Weights of a small segmentation model: batches of 48.
Rows from block 7 of the encoder, named by matrix and row number. Rows with one number belong to one neuron. Each number is 200 + 30 x the weight over its row's rms, rounded and kept within 0 to 999. All counts start at 0. After the name is the row's rms in percent of the matrix's.
# gate: MLP gate (encoder.blocks.7.mlp.gate.weight, 576x192), inputs 0-191
# fc1: MLP up (encoder.blocks.7.mlp.fc1.weight, 576x192), inputs 0-191
# fc2: MLP down (encoder.blocks.7.mlp.fc2.weight, 192x576, transposed), outputs 0-191
gate.169,135,194,203,201,201,183,200,235,267,196,212,191,243,239,163,246,205,277,198,200,145,202,200,213,195,149,207,203,168,201,254,199,140,177,190,203,201,180,168,205,202,206,201,183,157,180,309,215,199,201,200,208,120,256,163,210,200,200,229,200,195,177,205,123,201,212,216,199,199,222,190,144,210,214,203,230,131,236,149,206,201,208,198,199,221,203,199,200,199,205,205,96,222,215,222,247,201,209,220,204,202,200,201,172,224,198,201,201,133,200,214,185,203,242,213,194,193,171,224,199,201,197,185,191,203,199,201,224,224,216,214,193,228,209,173,199,209,195,193,251,247,266,167,224,200,221,204,200,223,227,200,175,158,205,186,192,180,202,161,195,168,196,188,212,150,197,250,150,214,290,247,198,206,181,193,196,163,186,176,295,186,151,206,170,200,221,197,191,194,155,224,284,180
fc1.169,128,191,210,191,203,163,199,212,223,194,242,190,202,250,199,205,228,212,192,204,174,189,194,203,238,196,200,256,183,205,200,235,209,178,200,214,200,128,200,208,162,247,186,132,189,234,224,228,210,184,207,263,193,257,171,214,199,245,235,187,196,199,183,152,199,221,200,202,194,201,206,207,193,226,207,207,204,198,166,186,147,159,183,189,201,203,191,210,200,243,235,134,221,217,201,200,198,200,205,200,198,175,179,151,204,203,175,206,193,230,203,187,161,214,219,197,194,195,202,198,204,206,204,216,201,180,185,195,223,228,234,190,201,206,178,170,198,200,198,201,261,225,203,229,183,194,175,204,202,210,191,187,234,338,154,176,224,175,186,199,186,151,183,204,161,204,241,147,146,247,264,226,207,149,203,198,185,252,141,361,199,176,203,213,200,239,195,192,194,177,271,275,202
fc2.169,140,199,214,203,200,159,200,186,204,210,200,229,294,200,302,198,202,227,195,172,213,197,196,311,199,233,212,219,200,196,225,199,209,170,206,196,153,200,199,199,200,231,186,210,183,200,220,252,205,199,248,203,202,238,200,200,216,293,238,199,137,204,193,189,226,193,195,195,199,164,138,175,197,222,189,197,195,203,110,179,223,200,240,182,193,202,210,294,201,200,198,205,229,209,225,202,199,122,226,202,200,190,179,199,202,213,140,218,201,203,161,230,189,175,202,191,194,209,198,70,206,200,206,228,202,198,178,201,222,232,214,200,199,212,218,212,223,195,223,198,254,204,211,200,204,200,184,207,200,255,202,195,214,226,237,212,178,200,211,199,202,229,174,182,194,196,213,186,162,208,310,198,250,211,268,189,191,200,177,198,158,209,232,232,236,195,159,200,198,203,200,150,222
gate.170,105,196,185,200,274,164,182,219,225,182,227,193,185,221,198,222,199,196,200,219,181,206,169,205,208,200,201,273,186,150,202,231,251,120,201,210,241,201,197,175,177,218,200,167,198,197,229,270,208,199,222,192,190,234,177,206,193,195,243,202,153,198,167,223,201,227,201,200,312,203,210,203,188,201,160,184,200,177,209,229,243,207,204,162,202,198,210,172,196,245,197,194,152,188,202,209,199,199,155,170,203,191,200,198,309,216,212,182,184,200,194,302,203,182,208,197,205,206,236,200,200,168,198,193,221,201,203,227,184,206,183,169,202,203,200,200,150,218,166,193,306,227,218,202,201,214,159,185,202,198,200,147,189,204,197,167,223,218,201,195,190,200,157,203,215,258,131,169,198,272,198,181,180,181,203,180,201,185,201,218,199,200,121,142,209,193,94,200,168,188,192,157,179
fc1.170,105,195,160,260,267,160,159,226,176,191,200,159,224,209,199,200,197,294,199,248,200,266,194,197,200,218,199,201,200,197,200,218,202,167,200,226,212,201,198,123,204,205,207,197,156,192,198,200,199,191,203,200,269,194,153,200,195,210,217,210,249,175,196,202,190,192,192,196,200,208,153,216,192,136,172,128,233,123,179,249,213,189,201,183,212,202,211,141,198,207,200,186,146,133,238,262,199,220,177,167,193,200,200,199,229,178,202,210,155,198,188,205,180,152,254,200,248,195,198,194,233,177,195,205,200,181,200,204,149,215,237,176,200,220,223,194,198,239,202,180,287,280,211,194,200,199,204,183,236,219,190,199,217,243,204,204,230,195,161,201,209,251,184,275,231,266,199,203,177,200,266,181,182,163,200,201,96,199,203,223,200,211,200,190,222,200,202,203,171,200,171,192,200
fc2.170,108,203,264,257,183,164,188,174,194,207,201,128,196,195,200,192,200,249,155,200,200,228,156,203,197,215,125,206,214,207,216,232,263,246,202,186,175,255,202,173,234,238,195,132,200,188,167,208,237,151,197,200,111,200,200,168,200,201,200,197,201,180,199,191,170,265,195,127,133,201,204,205,209,218,206,201,188,196,225,195,264,206,200,209,229,181,230,208,206,236,223,318,204,248,209,196,147,192,213,184,200,183,199,264,197,201,253,200,200,210,198,227,176,143,200,182,161,211,201,146,200,187,213,200,200,202,142,200,249,252,270,199,204,202,195,198,202,200,214,149,206,200,226,149,270,200,254,216,203,249,184,218,163,190,188,222,176,174,199,218,178,200,186,219,202,226,252,247,160,199,200,199,200,183,172,227,217,216,200,199,178,200,178,151,202,199,224,220,200,187,203,201,200
gate.171,091,200,213,206,272,258,185,200,205,236,200,200,200,252,200,275,200,234,199,172,200,216,169,176,231,157,200,200,200,200,225,200,200,227,200,241,192,172,200,209,200,228,187,200,101,135,125,244,200,126,175,191,200,200,231,207,116,200,200,185,263,200,155,157,203,200,176,155,200,200,210,174,112,209,200,200,222,161,148,216,200,251,200,200,200,200,200,197,200,200,169,200,200,200,91,175,230,200,204,206,153,177,157,220,213,200,188,212,162,200,199,200,194,238,151,231,223,200,200,200,199,200,201,202,200,203,200,285,200,178,200,175,199,200,236,215,220,200,185,200,208,195,207,200,200,237,200,187,200,200,284,200,200,200,200,211,142,158,200,186,161,200,239,201,201,200,200,200,200,180,176,200,251,200,139,200,167,242,200,276,200,200,200,200,200,200,189,200,200,183,274,136,207
fc1.171,095,200,176,199,200,179,200,200,141,224,200,220,200,200,200,241,179,200,262,200,200,216,240,249,200,164,200,209,165,176,200,200,200,200,215,200,168,200,192,180,196,232,200,196,305,201,200,200,200,198,200,222,236,147,196,223,292,200,193,200,200,200,200,200,200,172,200,220,200,197,259,243,200,194,234,200,237,200,200,250,217,200,260,251,203,200,161,200,200,200,184,200,162,200,179,77,204,215,200,299,209,200,258,189,200,157,200,200,200,181,200,200,200,247,200,200,272,200,139,164,200,200,165,196,200,227,200,200,194,200,200,212,200,200,200,235,218,200,197,235,200,200,200,216,200,202,200,200,111,200,192,145,230,161,216,200,198,200,245,139,181,200,200,200,255,223,200,192,176,177,201,200,211,194,200,97,292,200,136,185,229,175,200,200,200,258,194,196,200,164,244,200,200
fc2.171,096,200,208,233,200,200,200,125,135,273,139,208,194,193,127,200,199,187,245,200,205,200,200,200,219,176,200,225,190,177,283,201,200,200,221,201,200,200,219,199,200,255,200,204,262,187,173,200,201,187,204,233,200,77,238,204,232,228,200,200,200,185,141,200,200,198,200,186,225,257,156,200,186,199,188,200,236,190,194,214,154,189,200,260,200,200,200,200,249,139,171,200,200,199,252,200,205,200,232,225,199,200,193,213,200,136,199,200,200,200,171,195,159,200,200,200,200,168,200,200,141,208,311,200,175,225,159,201,240,200,200,200,175,277,200,200,200,166,145,200,200,150,200,200,191,200,200,186,192,190,176,200,257,236,217,120,200,211,200,153,200,203,173,200,185,219,138,200,200,207,202,201,204,158,200,221,146,200,197,196,200,171,295,197,200,200,193,200,200,200,162,183,172
gate.172,133,198,186,158,183,208,254,194,180,179,207,169,214,202,193,188,211,192,166,210,152,202,165,200,210,191,200,180,199,222,190,221,183,206,214,287,242,198,205,187,185,182,181,251,216,179,193,204,232,175,190,191,80,230,167,196,194,169,201,185,152,219,193,209,171,203,240,280,233,186,177,244,180,199,160,188,207,236,178,214,164,189,200,226,225,221,241,178,199,242,146,212,177,284,207,196,247,95,225,210,190,196,198,141,240,183,219,213,177,198,202,230,211,200,217,243,224,152,242,218,218,198,201,186,154,211,182,253,227,131,197,209,209,207,181,253,240,206,165,219,162,184,224,163,218,181,217,169,222,116,190,196,186,127,179,175,215,260,201,208,210,233,233,199,183,206,204,193,162,215,211,194,202,206,207,172,174,190,187,197,198,191,144,197,200,187,201,216,202,184,284,188,213
fc1.172,127,188,199,282,189,237,197,210,197,220,201,268,184,201,245,230,204,205,214,193,245,192,237,191,156,207,196,214,198,178,246,182,200,175,101,188,127,164,194,252,261,226,209,180,204,244,169,192,156,219,169,226,252,187,198,229,201,209,185,244,252,157,227,196,225,238,190,144,175,251,252,174,182,195,257,216,151,186,210,167,223,239,236,178,197,177,192,210,198,184,236,193,240,165,198,203,193,218,202,193,188,229,199,214,193,192,220,205,148,209,153,184,128,198,188,202,188,211,142,180,219,249,193,223,223,204,200,168,131,278,209,147,196,201,259,183,146,180,279,196,199,207,199,253,183,200,161,196,189,229,201,212,223,201,241,198,177,144,214,228,192,188,206,196,221,193,194,206,226,160,225,208,187,210,171,200,209,220,171,197,192,220,229,203,217,242,194,243,199,202,156,229,201
fc2.172,135,164,209,230,172,214,195,188,205,185,191,283,167,178,147,155,194,191,184,207,219,261,219,146,239,214,242,202,199,228,231,248,205,227,196,199,185,191,208,224,149,207,213,189,204,203,177,224,201,204,226,196,142,209,189,214,220,197,194,222,168,200,205,204,196,199,219,210,189,172,211,199,251,203,184,192,209,140,210,203,249,246,197,177,136,139,190,182,195,194,175,224,156,179,300,227,186,166,215,164,187,201,134,191,154,194,257,177,269,149,179,205,196,109,199,201,197,196,215,195,191,200,203,274,211,105,186,183,198,256,158,221,200,193,215,155,267,210,197,196,243,227,195,156,203,258,252,203,211,201,212,177,175,151,135,194,219,188,194,226,181,193,210,158,180,215,191,213,170,211,251,212,188,206,191,184,205,219,174,179,208,252,193,218,209,186,214,203,219,193,152,209,200
gate.173,062,184,200,184,200,200,243,200,200,200,200,200,200,174,200,200,200,200,200,200,200,200,166,200,178,184,200,200,186,200,178,200,200,171,185,200,200,194,200,200,231,200,200,213,162,245,228,200,200,198,200,220,200,293,200,200,186,200,200,200,200,127,96,206,200,134,200,200,200,224,204,200,200,200,200,247,220,220,198,200,72,200,191,200,284,200,200,200,110,233,233,191,155,217,200,200,200,200,200,264,281,200,200,200,200,200,200,200,200,329,200,200,200,200,136,200,131,186,200,186,209,200,200,200,204,200,200,200,200,200,200,200,200,200,200,200,221,115,200,171,244,200,200,200,200,200,200,202,179,200,200,200,200,160,309,200,190,200,121,200,200,200,200,200,200,200,284,200,198,200,116,233,200,200,255,184,200,200,193,208,200,200,200,200,200,200,200,131,200,200,195,189,198
fc1.173,057,200,200,133,80,200,200,200,200,200,115,200,107,118,238,200,200,200,200,200,200,200,200,200,200,200,200,166,215,200,200,166,62,200,200,200,200,200,278,200,200,200,250,142,264,224,200,200,200,200,242,200,200,200,200,200,200,254,200,251,200,200,200,200,200,257,200,200,200,235,200,200,200,200,200,204,200,200,223,200,200,200,180,200,259,200,200,200,200,235,200,152,183,209,199,200,200,162,200,229,200,200,200,260,156,171,200,170,200,200,248,200,194,288,139,200,200,200,200,162,200,200,293,207,199,200,234,200,200,200,200,200,200,200,200,200,200,200,200,200,125,200,200,200,229,200,200,200,200,200,146,200,200,192,74,207,200,204,176,200,200,243,200,200,200,195,200,200,200,200,200,200,200,200,200,200,193,200,200,200,200,193,200,200,196,200,130,200,157,200,200,248,200
fc2.173,057,200,200,202,191,151,221,200,200,200,200,200,200,175,268,200,172,238,200,200,200,200,200,200,240,200,200,299,200,210,200,200,188,154,200,167,129,200,166,200,200,156,200,200,205,200,196,313,114,200,200,191,200,211,200,223,200,213,182,200,200,200,246,200,200,289,200,187,200,200,200,178,200,200,200,147,200,200,200,200,200,189,228,193,200,265,231,200,200,200,200,145,200,209,174,225,200,150,144,200,200,253,200,268,200,200,337,200,275,200,180,200,200,200,191,200,200,200,200,182,129,200,189,200,162,200,200,207,200,200,200,150,200,200,200,200,200,200,200,259,200,200,200,200,200,161,200,187,200,200,200,180,200,200,200,200,160,200,200,205,269,213,186,200,200,177,200,200,200,200,170,200,191,200,200,200,200,200,241,95,300,199,200,200,200,130,207,249,197,200,200,237,165
gate.174,039,310,200,77,216,151,200,200,200,200,216,200,200,208,200,200,200,265,178,200,200,200,200,200,200,200,200,200,200,200,200,200,200,200,200,200,98,183,183,200,200,233,253,231,202,200,200,200,187,200,271,200,200,200,200,200,203,184,200,200,200,200,193,191,200,200,200,200,200,200,200,200,200,200,200,217,200,200,200,197,200,297,215,284,200,200,200,194,211,200,200,193,214,200,200,200,196,200,200,200,200,231,241,200,162,200,200,200,200,220,189,200,199,200,200,143,219,200,137,24,200,200,259,200,200,200,244,200,200,200,171,225,200,200,159,200,200,200,216,200,219,200,243,200,200,171,200,200,200,200,190,200,185,200,200,59,200,109,105,200,253,165,200,166,200,200,200,200,200,200,221,200,200,200,224,200,200,200,200,200,200,200,200,200,200,200,200,200,200,200,200,200,200
fc1.174,067,188,161,200,200,296,200,200,70,200,200,200,250,194,200,178,200,200,200,177,200,106,200,296,173,200,200,200,224,219,192,217,200,113,209,200,216,200,200,239,200,200,200,200,200,198,200,214,200,187,200,200,182,200,139,200,200,200,200,200,200,200,226,200,200,206,146,200,200,168,200,200,200,212,218,200,200,202,177,200,258,158,200,200,264,183,162,200,192,200,200,200,200,200,200,209,200,200,222,200,200,200,200,200,188,200,147,200,200,128,200,200,200,200,9,264,200,236,202,206,200,200,200,200,262,247,201,200,200,200,200,179,245,200,200,195,172,200,200,200,200,200,200,200,243,246,168,148,200,200,200,200,202,182,200,202,200,200,277,213,141,239,200,200,200,200,202,192,200,152,200,200,200,200,200,200,200,200,200,200,200,200,200,200,200,200,200,200,185,240,200,114,200
fc2.174,062,200,187,203,252,332,340,200,122,200,310,200,200,200,200,232,200,200,200,200,200,200,221,200,200,200,200,176,200,200,200,200,184,200,196,176,291,200,200,200,200,200,200,126,200,200,200,99,246,200,200,200,178,200,190,200,200,200,200,200,189,200,196,200,176,200,195,200,200,184,200,200,200,200,200,192,200,200,164,200,236,200,200,200,200,170,200,200,171,238,200,200,200,200,200,200,200,246,200,200,200,200,200,200,308,200,200,200,94,200,200,276,225,200,174,200,200,200,200,200,200,200,200,200,200,198,200,200,200,260,192,200,241,200,200,205,200,200,200,200,200,200,200,200,201,154,200,181,200,200,115,196,200,200,200,200,182,200,231,200,200,200,200,200,204,200,200,118,200,142,200,195,200,183,200,201,200,109,141,243,200,200,200,193,200,221,152,163,200,200,200,236,200
gate.175,051,200,200,231,200,200,200,200,200,200,200,200,200,200,200,200,244,156,200,200,46,257,200,200,196,200,200,200,200,121,200,200,200,200,200,200,200,198,192,200,200,234,200,197,200,178,200,222,253,200,180,196,53,200,240,288,143,162,214,199,200,200,137,200,200,200,200,200,251,202,238,200,200,98,200,200,200,239,200,200,212,200,209,190,200,200,247,200,203,214,200,200,200,184,200,200,200,200,201,281,186,200,200,200,200,200,204,200,200,152,200,256,176,190,202,200,155,200,200,200,200,200,200,200,200,200,200,200,200,200,200,200,158,234,200,200,200,200,200,172,200,207,200,200,200,200,200,163,200,200,200,200,200,200,200,200,286,142,200,200,189,200,200,213,200,200,200,200,192,335,200,200,200,160,200,105,200,200,206,200,200,200,200,200,200,183,200,200,200,200,200,200,100
fc1.175,062,231,200,200,200,296,200,200,195,280,200,218,227,200,178,241,200,200,194,200,173,200,200,200,261,208,200,200,149,200,97,238,238,200,200,163,126,200,200,191,200,200,196,200,226,303,200,183,174,200,200,200,200,200,199,256,200,200,239,200,242,200,200,209,200,200,200,214,276,200,200,200,222,200,200,200,200,200,200,200,221,200,208,200,200,198,200,200,200,200,200,148,200,200,200,237,200,200,200,200,200,200,200,281,200,203,119,213,200,184,202,200,200,200,148,172,281,200,200,207,200,200,204,200,200,200,147,173,216,168,200,200,200,132,200,200,200,200,200,102,200,200,201,200,200,200,200,200,200,200,184,200,214,200,200,200,200,200,200,200,55,200,200,200,216,200,200,200,200,241,204,200,218,188,200,200,176,200,53,200,195,200,200,200,200,280,200,200,200,218,200,200,200
fc2.175,057,200,166,200,200,200,200,215,134,293,210,200,200,200,188,200,194,189,178,200,159,200,200,200,214,225,200,244,200,200,184,200,200,200,105,200,200,159,200,200,200,251,200,200,200,200,200,200,363,200,200,200,200,264,200,200,177,212,200,107,246,200,117,200,200,200,200,200,200,200,200,200,200,200,197,200,212,208,230,195,200,113,373,200,200,200,181,200,200,200,200,200,200,188,200,200,200,200,198,141,180,114,200,200,200,206,200,200,253,189,232,200,200,200,155,200,200,135,195,200,200,255,177,200,200,147,200,200,215,200,200,168,200,200,200,200,200,147,200,200,200,251,263,200,200,200,200,200,132,200,200,175,200,200,200,208,200,200,200,200,200,200,200,200,200,200,200,200,158,200,200,200,200,200,200,195,200,213,200,228,213,200,200,241,258,200,200,200,200,200,200,200,200
gate.176,024,200,200,200,200,200,200,203,200,290,200,200,200,200,200,200,200,200,200,200,200,200,200,200,235,200,200,200,200,200,367,200,157,200,200,200,200,200,212,200,200,358,200,200,200,200,200,200,200,244,200,200,129,224,188,200,200,121,200,200,200,200,200,200,200,200,200,183,200,200,200,200,200,200,200,200,200,200,200,200,223,200,200,126,200,227,200,200,216,200,200,129,95,200,200,200,200,220,200,200,200,200,200,200,200,200,200,159,200,200,200,200,200,200,292,200,200,200,200,200,200,200,200,200,200,200,200,266,200,200,200,155,200,200,200,200,132,200,200,200,200,200,200,200,200,163,200,200,200,200,200,200,200,200,200,200,200,200,200,200,200,200,369,200,200,200,200,200,200,200,200,165,200,200,200,200,200,200,200,200,200,200,99,125,200,200,200,200,147,200,200,181,200
fc1.176,049,189,200,200,180,139,282,200,200,200,200,162,137,200,200,170,200,200,186,200,200,200,200,200,200,200,107,200,201,200,250,200,200,200,153,200,200,280,200,173,183,200,247,200,218,200,200,166,182,200,200,200,106,196,200,200,302,282,200,172,200,200,107,200,200,159,99,200,200,200,200,141,200,200,200,200,200,131,200,200,206,200,200,200,215,200,196,200,200,162,200,109,158,221,200,200,200,200,209,200,200,200,176,200,200,200,200,200,200,200,200,200,180,129,276,200,200,200,268,225,200,200,200,232,200,209,200,200,200,200,200,200,200,237,200,200,195,200,197,200,200,200,200,200,177,199,200,220,200,233,200,375,200,200,200,200,292,200,200,200,178,200,200,200,224,229,200,200,200,200,200,200,200,200,200,200,200,200,200,200,200,200,200,203,200,200,200,200,200,200,200,200,200
fc2.176,045,176,200,200,200,158,200,227,206,200,200,257,174,200,249,158,200,200,200,200,200,200,200,200,200,191,147,200,200,152,297,142,200,200,200,200,200,235,200,200,200,200,235,158,216,218,200,200,200,304,200,200,123,200,221,200,200,200,200,200,200,200,186,200,152,184,33,200,200,178,200,184,200,200,200,200,232,137,200,200,247,200,200,264,322,200,200,111,200,200,200,141,200,200,200,200,200,200,200,175,200,200,164,183,200,202,200,237,205,245,200,200,78,200,200,200,200,200,200,264,200,200,200,207,190,113,200,200,202,200,200,200,200,200,200,200,200,286,200,200,168,200,200,200,229,173,200,200,200,200,261,266,200,200,200,210,200,211,183,200,200,200,200,200,200,200,200,200,200,200,200,200,200,200,200,200,200,200,224,200,199,200,200,200,209,200,200,200,200,164,185,214,200
gate.177,032,200,200,201,200,200,183,200,200,200,200,200,200,200,200,200,240,141,200,200,200,200,160,200,200,200,186,200,200,186,200,200,200,200,200,200,200,200,200,200,200,200,200,200,200,269,200,200,200,200,200,200,200,200,200,200,200,200,200,200,200,200,239,200,200,193,200,69,200,200,200,200,56,200,228,185,200,200,200,200,200,200,200,200,200,215,291,200,270,200,200,200,200,200,200,200,200,161,200,200,200,200,200,200,200,200,200,200,200,200,200,200,200,200,200,200,63,200,200,200,200,200,200,200,200,200,200,200,86,187,154,200,196,200,200,200,202,200,200,200,200,200,200,200,200,200,200,200,200,200,200,210,200,200,200,333,200,200,200,200,200,200,200,200,200,200,200,200,200,302,200,318,200,200,200,200,200,200,200,200,200,200,200,200,200,200,30,200,200,200,200,200,200
fc1.177,035,187,200,200,200,121,183,200,106,200,200,200,261,137,200,200,200,200,200,199,200,181,283,200,200,181,274,200,146,200,112,200,200,291,200,200,200,200,200,200,200,200,200,232,200,207,200,150,200,200,200,200,200,200,200,200,200,200,200,200,200,200,200,200,200,200,200,170,200,273,187,358,126,200,200,200,200,200,200,259,200,200,200,200,200,200,200,200,245,200,123,200,200,200,200,200,200,200,200,202,200,200,200,200,200,200,200,200,200,187,200,200,200,200,200,200,200,200,200,200,200,200,200,272,200,200,200,200,70,208,178,200,196,200,200,200,200,200,207,333,200,200,200,200,200,177,200,200,200,200,200,200,296,200,200,200,212,200,200,200,197,200,246,200,200,289,200,200,200,200,200,200,200,200,200,200,200,200,200,182,200,200,200,200,200,205,200,200,200,200,130,200,200
fc2.177,022,200,200,200,200,200,200,200,200,200,200,200,200,200,200,200,200,200,200,200,200,200,200,200,200,200,200,200,134,204,200,200,300,200,258,200,200,200,180,200,200,200,200,200,200,200,262,200,200,200,182,200,200,200,200,74,200,200,200,200,200,188,200,200,200,200,200,200,200,200,200,200,200,200,200,200,200,200,200,200,200,200,200,200,200,200,200,142,200,200,200,200,200,200,200,200,200,200,200,200,200,200,200,200,200,200,267,156,200,200,200,200,154,200,200,200,200,211,200,200,260,200,200,200,177,200,200,200,200,200,200,200,200,200,200,200,200,200,200,200,200,311,200,253,200,200,200,200,200,200,200,200,200,200,200,200,225,200,200,200,200,200,200,200,200,441,200,221,137,200,200,200,200,210,197,202,200,180,9,200,200,200,200,200,200,200,200,200,200,200,209,257,200
gate.178,102,200,200,200,252,151,188,200,200,264,222,200,170,164,218,230,257,200,131,200,250,200,200,200,200,228,156,155,145,200,200,204,276,239,200,200,200,200,200,200,200,193,290,200,200,212,200,177,200,199,158,225,200,200,200,200,154,192,200,199,200,215,159,200,200,200,205,177,200,200,200,186,176,180,200,179,177,200,200,205,279,200,200,200,200,195,266,160,169,200,220,155,238,223,200,249,198,200,200,195,208,227,241,250,200,138,141,200,212,251,200,200,166,200,187,314,200,200,200,131,180,158,288,200,195,195,209,190,200,200,183,148,152,229,267,193,200,200,200,144,206,155,176,200,215,198,200,144,233,200,200,200,200,200,262,200,218,200,200,149,242,136,271,200,183,200,200,186,260,257,200,200,200,161,193,200,200,174,200,200,201,173,200,179,200,200,195,200,200,200,149,200,200
fc1.178,109,193,200,200,192,200,178,212,140,200,186,197,195,211,203,135,166,200,206,234,200,200,200,200,200,193,219,232,200,200,189,169,134,200,165,106,243,209,200,194,219,200,209,200,153,200,200,254,200,209,200,110,200,200,200,200,209,200,194,200,197,154,250,156,200,200,200,200,250,179,200,230,191,200,157,200,192,255,188,218,102,200,200,190,200,200,200,206,200,153,176,200,200,200,175,200,273,200,200,193,202,200,127,187,192,235,241,206,200,200,252,200,205,297,214,199,224,149,200,200,200,250,136,204,200,200,191,191,177,266,200,200,200,228,156,302,200,186,303,200,200,269,232,210,200,200,181,200,200,200,200,200,200,200,200,202,202,221,138,200,191,225,158,190,200,195,200,200,170,200,200,195,162,269,302,200,183,200,240,200,200,200,200,197,189,216,214,200,158,200,200,200,200
fc2.178,099,200,144,176,175,200,200,211,154,199,200,256,151,200,200,187,200,200,176,200,200,169,200,200,234,222,200,200,200,200,122,161,237,221,218,200,119,200,200,195,206,118,180,184,200,200,200,212,118,187,215,187,230,195,200,90,199,231,200,200,234,121,200,138,200,231,200,200,240,146,200,200,200,200,213,167,200,200,200,221,200,200,200,200,200,200,185,200,200,226,253,200,200,200,200,200,206,181,208,200,209,182,200,212,200,247,220,200,200,111,212,142,276,200,183,271,206,200,200,200,200,200,159,295,200,191,200,200,200,200,200,240,200,200,200,190,193,336,200,182,200,200,200,200,190,218,200,200,200,217,200,200,200,200,197,200,200,181,278,200,200,200,192,230,227,203,150,200,117,200,197,200,229,200,243,129,200,200,200,260,200,200,196,200,200,229,200,207,213,200,185,234,200
gate.179,070,200,174,128,244,210,200,200,200,126,200,181,200,200,200,200,200,167,272,292,189,200,202,200,200,170,200,173,200,110,200,148,128,202,172,212,200,200,112,200,200,245,309,200,216,200,200,200,200,224,200,200,228,200,200,200,184,200,200,181,200,226,200,200,175,237,200,200,228,200,200,201,200,200,241,200,174,172,147,200,200,201,151,200,252,234,237,227,200,200,200,200,148,200,200,200,200,200,148,199,200,111,200,200,119,195,200,200,200,254,201,200,158,200,211,200,200,200,227,200,200,200,246,213,200,214,200,219,247,200,242,200,194,139,200,207,200,200,200,200,233,177,187,200,200,200,200,251,280,108,209,234,200,200,200,200,200,200,162,223,200,203,176,200,238,244,200,127,200,200,200,200,200,224,200,200,144,200,223,220,200,174,190,172,200,209,253,172,192,276,200,222,200
fc1.179,083,220,200,240,221,266,200,164,192,119,179,200,200,232,182,200,170,200,200,200,220,200,251,200,297,200,191,200,200,242,200,200,108,174,200,200,200,200,200,200,276,200,200,200,200,106,236,200,192,165,200,200,308,200,168,200,200,200,200,183,200,200,200,200,200,200,175,167,200,225,200,206,223,200,200,200,200,236,263,232,197,200,200,213,200,200,178,200,200,157,200,200,200,179,200,176,200,191,197,323,162,156,229,205,308,191,200,235,216,261,208,251,203,200,200,200,230,182,208,190,200,201,200,200,195,186,200,200,200,200,131,223,200,200,175,160,163,200,249,188,200,200,247,224,106,200,190,239,200,200,200,200,200,200,200,200,200,168,200,200,196,200,200,200,211,194,180,200,131,200,209,197,180,192,200,200,200,181,200,193,200,261,143,200,289,195,200,200,243,211,200,200,200
fc2.179,061,200,200,316,200,179,154,200,200,175,288,200,200,210,159,200,200,243,200,200,200,180,200,178,200,200,193,200,159,200,199,208,122,200,200,249,203,200,200,200,200,261,200,200,200,200,219,200,192,200,149,152,200,200,144,141,200,200,147,187,200,200,207,200,200,203,235,114,200,171,237,300,260,261,138,265,200,157,218,200,152,200,200,200,200,168,137,200,200,192,200,200,200,211,200,200,235,200,200,200,200,139,200,200,200,200,199,200,200,200,200,222,185,200,174,200,149,200,200,158,190,200,200,93,255,250,200,263,200,200,200,208,202,165,200,200,200,200,170,200,200,200,235,207,231,200,200,200,223,200,200,200,200,200,200,200,200,140,200,200,200,210,200,200,234,200,200,215,156,200,262,244,170,220,200,200,124,252,200,200,200,129,200,200,226,200,219,200,246,214,238,200,200
gate.180,064,254,200,200,200,200,200,200,200,129,221,282,191,152,240,200,200,179,200,200,200,200,200,166,187,200,200,175,200,200,152,200,200,117,200,200,200,181,238,200,129,200,161,217,116,200,240,200,200,241,200,204,151,265,320,213,200,200,200,200,181,200,200,200,146,271,200,191,200,204,275,200,196,200,200,174,133,200,247,200,200,200,152,200,200,200,200,200,200,217,200,194,200,200,200,157,200,200,148,200,200,200,146,200,285,200,196,156,200,200,193,198,200,200,224,200,200,200,200,200,200,200,70,200,202,114,200,192,200,200,200,259,200,200,233,195,217,200,200,200,200,200,251,200,180,203,256,200,214,200,200,117,200,191,200,200,179,200,200,200,200,200,200,200,200,222,200,253,200,279,200,200,200,200,177,200,252,193,200,188,200,200,217,200,200,200,200,173,249,227,200,200,200
fc1.180,079,200,200,200,196,156,200,178,200,200,203,200,237,200,138,225,182,184,200,200,200,200,200,156,200,200,200,200,200,162,135,200,107,200,219,200,194,200,200,200,150,200,200,224,200,256,200,200,194,265,200,200,200,200,200,200,255,207,178,250,200,173,200,200,158,200,200,184,200,200,200,200,200,203,200,200,197,200,200,200,278,184,193,217,200,135,200,200,200,200,200,203,128,200,200,200,222,200,200,200,200,200,120,266,200,270,200,196,200,236,200,200,200,200,200,200,188,172,200,211,207,203,200,211,200,119,200,200,258,200,200,290,165,217,222,200,234,200,257,200,176,209,200,200,200,244,200,200,200,218,200,200,200,200,200,200,200,149,200,57,246,262,213,307,200,183,202,200,200,272,272,200,98,200,203,147,200,175,200,200,200,200,200,200,172,200,200,200,203,200,200,200,200
fc2.180,064,200,200,200,200,200,250,200,200,200,200,200,211,200,181,200,250,193,218,148,200,200,200,212,229,246,211,214,173,132,200,161,200,182,200,200,200,196,200,194,200,270,236,239,281,200,207,200,171,115,146,200,200,165,200,200,200,200,200,200,200,200,217,200,113,200,193,200,200,194,200,200,200,200,200,200,200,200,200,203,341,200,200,200,200,261,200,200,133,200,200,224,236,200,200,185,200,200,200,200,200,224,200,188,200,200,200,193,200,219,124,154,182,278,243,248,200,200,197,187,200,200,200,200,211,143,200,200,291,200,200,198,200,208,258,270,200,200,157,200,200,215,284,200,250,211,200,200,194,325,200,171,256,191,200,200,200,205,200,170,200,200,200,205,200,200,200,224,210,200,200,200,168,171,200,217,200,234,200,153,200,200,200,200,200,165,276,256,200,200,200,200,200